python train.py --model="contrastive image-text model" --dataset="dead-leaves pictures: piles of overlapping shapes" --train_examples=145000 --image_size=64 --crop_scale_min=1 --horizontal_flip=true --translate=0.06 --tokenizer="char" --vocab_size=29 --loss="softmax" --embed_dim=384 --encoder_arch="convnext_v2" --encoder_isotropic=false --encoder_norm="layernorm" --encoder_activation="swiglu" --encoder_mlp_ratio=2.67 --encoder_inner_norm=false --encoder_patch_size=[4, 4] --encoder_conv_stem=false --encoder_depths=[5, 5, 5] --encoder_widths=[64, 128, 256] --encoder_kernel_size=5 --text_encoder_causal=false --text_encoder_width=256 --text_encoder_layers=6 --text_encoder_norm="layernorm" --text_encoder_norm_position="pre" --text_encoder_activation="relu" --text_encoder_mlp_ratio=6 --text_encoder_head_dim=64 --text_encoder_fused_qkv=false --text_encoder_bias="none" --text_encoder_qk_norm=false --text_encoder_parallel_block=false --text_encoder_dropout=0.05 --text_encoder_inner_norm=false --text_encoder_drop_path=0.1 --text_encoder_positions="sincos" --init="trunc_normal_002" --residual_init="scaled_by_depth" --optimizer="soap" --beta2=0.95 --lr=0.0016 --beta1=0.9 --shampoo_beta=0.95 --eps=1e-08 --precondition_frequency=32 --max_precond_dim=1024 --one_sided=false --adamw_lr_other_params=0.00086 --steps=8200 --batch_size=256 --epochs=14.5 --lr_schedule="wsd" --decay_fraction=0.2 --final_lr_fraction=0 --warmup_steps=1640 --weight_decay=0.0 --adamw_weight_decay_other_params=0
Rows from block 12 of the image encoder, named by matrix and row number. Rows with one number belong to one neuron. Each number is 128 + 24 x the weight over its row's rms, rounded and kept within 0 to 255. All counts start at 0. Numbers have three digits each. After the name is the row's rms in percent of the matrix's.
# gate: MLP gate (encoder.blocks.12.mlp.gate.weight, 672x256), inputs 0-63
# fc1: MLP up (encoder.blocks.12.mlp.fc1.weight, 672x256), inputs 0-63
# fc2: MLP down (encoder.blocks.12.mlp.fc2.weight, 256x672, transposed), outputs 0-63
gate.137 095:142129152134151128130128146128125142099168106120121126190110036097134133093088114153136172112133112143097136161093117117103113111135173112090098097156149127135145138119162105149097112145127130
fc1.137 095:159111111127103094114112141140154141152141165126145142136162189175115118114163144163105138099097115094122121145131140134157163142073165158106155135117090123076158110132060104128112110155132173
fc2.137 096:096120091118123134147145115140070123144160128177110170115164129131160168143147123156127167070122166148117099146132152115134138139141169099095115137146137150089150152103104098163084112111152141
gate.138 095:123125075130112086144145141119110166229102138096129119102174107102151153135126127077110127094151109111148146130117122146136078134117153159128136117148158140122160150132142124140165111143125116
fc1.138 084:153149073143156121193142168152167127101100086166178136105109110141145142120122142159142132127105111103092103089135131125138108119104138102142155106138147078108148123101139108098153121118129118
fc2.138 083:146121147169089156120153165109143136087139149137158144141141143171125148132125153114143149143133096124150146121164148122098122111124135114140110155128139127183121144146119164123112097135112113
gate.139 105:144179144119128155161121086088104095097112141098102160138116137140084113104114094125113144086079120161139160096108121126150116135133139109123123101116134152156104127130152123089149132161152103
fc1.139 104:143140183100133144107123120161121114098127117112121120158096099127103122143104139124125104143133079174084110119125069131101140129171128136125106118131157109135105122145186102069139161124147083
fc2.139 109:093146139190175103155151154162169126133139144199109156139144164123192111180106140108139115089146096102142180102070130096094127128181127172110095162127147138132082155150075123117099096112123163
gate.140 101:127108123120118180118158130145136133185154118135088103134077155115090131156140122099134148119141096150143095142119174131118132154091129091126122141125098137129142130117103109124090089104139175
fc1.140 096:165121085112157172155143099161141134179128093125115114161129172109106122126151111126142137118126099120136092125107163159116141135112103118130124087082108116102143108156110126142088136114120160
fc2.140 101:115130105107105125137155161149125131156114133125115157111132113131109170145091151117088155170142141132122168128096157133100104112117159142133123136126110121140116156158124155145136131144108118
gate.141 110:074121146142095161135101121092155105148150089093086155104095080122149126131166146096120125119130115143154121141066125142165108135090148152136090159121131197113116118120068124102109126114134091
fc1.141 111:109087137122150143090110124094132097097126120093142129110140133103134127114137140123127106102127115107148122126177137106148131130151107115148141161138136132141136123105137146158116096127108131
fc2.141 112:067147118110137085104121103127104096103147130148148131153141104117129152152124097145105148131165157166124149153043089141140093091118137129146122125127114148130150103126159151135119115155130104
gate.142 102:150130089111113145089118119103096111094149152122129146104141098147126171161139165173125175127120120140121111098122083113162134141098132155110135150174166135142132079114140147114122129120111105
fc1.142 102:101128183155140112125137143122124093189124132131093142135127151146118120142117072102090121120112119122093134183124175128135128140118123123129147118157179131122118126123097117161138068126136132
fc2.142 096:133109144121133099120134133134134128114131130132139107146128144148139173102103111128139115117115098155114087127118089189159149139153148137135117165135164118098116117125132159142095145104112138
gate.143 100:113129140135118148170153125105118109102119129134149086117156176121116126097145131141151125140150086143132103112162130139139121132145124139086096107144114109171155106124067123133126146149144129
fc1.143 105:143134116119156064063104092135089116139148088137131134116133139089148117102107086150127127153115178114095153179141175090113151129170126082165162125151118093111133123131135143133172137155118116
fc2.143 106:112143103143117117152128130163153146072158144135116157111169151195137169139134121149143137127111081147077097120116156142109112127145148146117155104155115123132097126097119132101071174136143128
gate.144 092:154136153103179164144165125069120158173176094137131117117111139143178106189110134144114120118131158153124117143113159148140138145149157115157130136090097056142082092141116126122112152134145115
fc1.144 091:134135134139058116132094124161119119120144177111093129119112136117043145110153112086141117122135127110130126136133125141145149098098118159125113127119155169136159152165141103154149084122130136
fc2.144 086:127135138154139117103192114128108150130126113126100122098150107137129119122131105158124127133113137128105125133156108101109098112115109137122173135098124147158145135081137139140111095092142142
gate.145 083:131118121136157132148105137098120094118179123104103111130160130120149114157101143116149086126130097072107099129100140141087147142116132094118139180144138139085114127107167133159148139122142156
fc1.145 082:138105142104135124120103149101110097077102169139134097163120089105085115125132110142135138142134151106150139121148138140115149099118106096126167107083131096130171142117106092161085142153130164
fc2.145 082:141071120165109121124107157122121112105123125145105102103119110128087105134125113048097121128161112120157120094118125119104193132131163102122163147135125164126147131104130135135106119119106125
gate.146 085:108147119100141118148138156130144102163189126133092114135126140150119139119135143169102159112173165093102153178131148130142113121106102137102137141117151110090116092104154175176174092157113138
fc1.146 084:080132145123112167133102129096145095135110175140145101159123125156153114120105124125092149114139140142138120169179127113115101149128117151081118141124112054134123134131144120120124116131132112
fc2.146 083:163114098147118114137156092099164149094141095115122145108123105150118127143110134117106158131092128102121102121155141117129142137142151121100101089132115166143108133160162138135139088177149092
gate.147 101:176118146111142134164152134119124110153120136146135098103132094117116111057146099090118131135122159116100150119079116132128158141134119148089062136108080138113176091167123138129149124125096163
fc1.147 108:122122065127103132134134108135090119107191110146134203166105155127147115115142151137121139123150096139123138110194112138117111136133120103172146143143153125115103121091109132156154120125152115
fc2.147 106:142105140165103151150114156139093127159137083144085092142147109173103153149138176129177125135111106143194108106137115152116118161083142136147090086124131136146141096111108145137150155155107102
gate.148 092:148140189153115159115076138134116153175124112097134117077128097169142145144099153131092117131145148127134142141122118128168170123166123156106113139129117111179125103158132107117090093144165145
fc1.148 085:122111143150143147129146158111114138160156140113141107085146132144131107118150148129117119096107107114152117088152146121159182090111117138105161192123071104151116099133150108119165129139156109
fc2.148 087:148094105084140147124121120125098138098097121109124113116102112092122149168125099142127128088096137100148095103138119120120115164125126126118090112121181125169125131109163114094123105220120179
gate.149 099:099160128134113171110120124147156137119146114160156136149113158142133152107135106126128107151124120172116153091128136114110151140166125145124153162097134151157161107148122111170159150122121099
fc1.149 103:137119116101125109071135168135145085124121144123145116086148145113138132098159129146130111105088148155150096123125166161132134103130140128166123154127122136105142182145082109135146100139158157
fc2.149 095:104133102113126144103132148179135134163127125135124134087133142132129167117120112165133170146133147081111150133123150113184113141115095117127150152131147166142166119169137116126160099134091130
gate.150 108:107114141091148087124187102155162174102118145174147068112134105142106153161137125157133129117156136091140107106152115175115125136104137177127096129170133115111117141140123126157155112136141114
fc1.150 106:140096114139074114141172149120074106179150128076105134151091132076157152128168111125160139106081134116098154092133117094154140125144126137135131114113121167127137076145138156113146134116126106
fc2.150 100:133124103128152143151143116132101138101125139117120092137137133143117142104082128122152139130146134150104147133135149128099157159149072158116120130139139162098138122149125121133127152111155124
gate.151 089:112138127142131104123164164103109151131158147127139112145143110163130146129140141117103157134103073115121098111144121151090099088143147122167094104101091143160175160116141127161135111156142153
fc1.151 092:122153138115158138114103123105176119140148146124161153143093161135163113121156135158147123127143170152121125138106145133155147151108124112087126174158138117112071153124113120111140150134099103
fc2.151 091:118160118150139120122123123093136130114113102149179118102135135079123107106146100154151154121126143119116225105121150113119099141161168121157172068135124140140106126135129125146129102084121117
gate.152 094:139111118125104148098117129120138170126131157133112140129092145130106122142118105109135117159160083123110102131159131118169131126120129154110141145107143134126150115111094171079105120128136119
fc1.152 095:132131118159142112155150119143165098151148093158130158151118168120126146131104134152114162111078129109146113152118148102120140123130154118153094092126135155125149111121111111153142112082126104
fc2.152 104:100179130134119110103132131136134098118151145107120083114135079107128102107149149131134146182123100114132128111154119159128117104105111102185093162110180121112131137106133138095135149150119102
gate.153 106:128094132096101110123113166109146150116130130079116150158141098186131138117183107148130092050109066146154103138119163144116141117151145120155099123125153120153127110132163079164162103139074114
fc1.153 109:120108136108113134091147150113137116151119107108127143142094081160100148129134132172116112056085095138182127104096176186098140112123135119146140107100157109141143139109137135144133096120138136
fc2.153 107:126157119146136132132179127143181132145140102132122137129119179133118170124106087095123132175113125114127135121154103091130122115117115166124151102094087118122116146126125120139139134132108139
gate.154 090:146131096127120097146142145164091113165178155130136129114120097138114093091139146144156140090129159106124181118112165127164171116105116119144087109141134128125115108148097138119082154121110150
fc1.154 091:143118113151135140107151107131126125111151118133154082166148105086110115069128132137141136077154114146148152092084143132167108116137109128126052102145140113147118097149126115107080150102101165
fc2.154 087:181134101121123136160138137144127141088159150077108128109144087083105091130130139135100128116161153157158126140078139167120134132117097152112100114125108093155102154094129083098128111121127132
gate.155 089:126125164144134093109112132121139120149164134146124159128101125153135149166133126084126179071144112093144126105128132125130123123132132127116086174099137125148112133126119118119139121164112101
fc1.155 087:127112109132101128165092104128149151126136141164112154145128124121142134110085141121107112088109176157088094098113106073160108123073133110159196080124186172162129142116108089112149134118130094
fc2.155 087:113097134086087148102077094136190116152130105117144111148124151143147113128141119069110089073105075117136097114163119171169131114142104141123125159150156099114087127160133145116110107114126151
gate.156 095:135098116150088154130158128161103129145112129128096139123113134153105160112077151168114121141103125119138128149060193162149130136093107114122125134110094129115147181161122135088142110117134144
fc1.156 097:133207164114128114136126133127119153126108106114096091124153113122135173127138107092114145133132122121137126143189095114095140143135150155172086116167130165125157089144115106148120100137135103
fc2.156 096:185111124165122105100121145065136084083138101101140137103091101099135128137167132111159151195176147122110110128075135146121129112123179121120147123116136173134080140166145096138106103143153131
gate.157 114:114139113147099150101105118137160132180165117115167130128117073149145161128112131107149102092103075124094162114103115147135130134109076108161140184146149126117139138111142157129110113106163113
fc1.157 111:112131156113092151150141157152122144177106093141143091119151123099144101137122159094131126091134091155104104116116102121114159129116098105147141154106125133085127101152130136125144098115134103
fc2.157 122:147118165145112125140133147115098147128113122135151152151115129184121128135132126095096094124081144120121165117117097127104101138102091154135107149082144101129137114150121152125111136066125111
gate.158 098:126123096142162158178147118109118088103122132128134115151143136105114183108149137139123127082143138102168167120154101129115093123069145134119086168135137142098121141121049139125133143119151117
fc1.158 102:103145124100133161100153086155152146154101119137122094128153143117156126153122142107142141099106121126130120132105133135082122119192114128079131141144145149135156127117090085137102126125098117
fc2.158 094:126137115133123130125163151161118093101159126112107180126145132096146080131125112190111129140123154112104099157107132136160120142156100111106113157103149118136125143165126100131096103161119091
gate.159 099:151131071105189131105134147102112145106106146126132139141097151142151148167168152165126187168142109129141149175128131106139111136149127082100155126159081100158124099141115137148122112116130121
fc1.159 098:115140118114161155118085134071134127127103135123140120134065105163153142186102126151128148138104126122109131112089158129141157167177187104111170088177147111161145094128128134126068109137092113
fc2.159 093:119133132154103096164124115143130104144119128140092127110134103129108160112151143142114086157165129087159126184150122110123127131144147131119176165135124122139130131107137130128145084128060121
gate.160 089:140156128100147090137144129128112144121118088120120094098133168131126145106154111159117157158136098134125093095127144064086174111111078102149109125099135139120126101152126155119115100119118122
fc1.160 095:164158124135143130088107073105119128141109122137137134153118155120084118088084079180131128104122115099120143102128148163137101165141103106087171136120123147086108152156165106135126136126124146
fc2.160 101:108131110120124162119142138117129148168122162157136144134114128115142109123143185145113106118169104117096132138153117161064108107112157117157118134092156120131176147150098158132130137116087146
gate.161 093:144108101166179119148148152163137115170112087152129115159108168150104107153116074136108132125112112138152141115136116146151134130096123116116146141101117137094152098116124115107109095107106139
fc1.161 096:117112152141103127121133126130123154133155167119145095135130094129135146124096143130138143171118123124109169097092133117092125146103113089134113152178065115162108122121149116097094160117156155
fc2.161 098:133141184155165108074097156174150140164096143113141127105116070107139133130163151142107138179131136084172131112083138136135126133133147126131123139120101119132103150121184118134179096107112161
gate.162 095:143086112105133129181147086112155162097137136172140117121146104137120137116137168140091168101148126132093167132106120148125103106154109101106125141095109098138143109162163137113105153121094122
fc1.162 098:122122125110115102109104114147101082148103119145139119140101106137140131121111128138116098129137144126129148107086146144112107172149100176167125126112169176128116124106069160129095132129125149
fc2.162 093:140123073138112179099092132137131098129179123112143180119115130176109099136127128164124127130126137113128138094146177120155160099095116164140120159097126144126117157114119120129160119104153167
gate.163 093:107096154159179120125144102118146125121130143120154124069141150122142127110103110147128109146091118158142150136146158080116123165147107123121157104143139143119109126144138127148107158125077103
fc1.163 092:139120102130146130095111108130111115130106098148142175114164135127103151131109154125139190147151161094118146160099114093143140120156129102128127123126180114130138120109128165135108131144109124
fc2.163 096:097132143154135124144105111171152211133111120145136115131081136136144090157138147129135098145110165158145145184132111130118139184155137141141121148146100135149160106150129121132149114117115112
gate.164 104:085092130186133151110108124120140158146118151136121138114151129118107110130152132099126111123128113133112113133113130137136117133152135108098176143135109138169163111141087141132169114119125130
fc1.164 102:143135140115117096122170114063149146141134098126103181122134101130131100131125095141140173116105150115148116161105123172135101153137141130183162128061129134114094096171112116141125167165108141
fc2.164 104:089130129159124137121142127136119135083161142127121103116126139109155103178107107164079096171126113136173146125151085133142122122126105146115098109138105095135137135104156120165135164142088142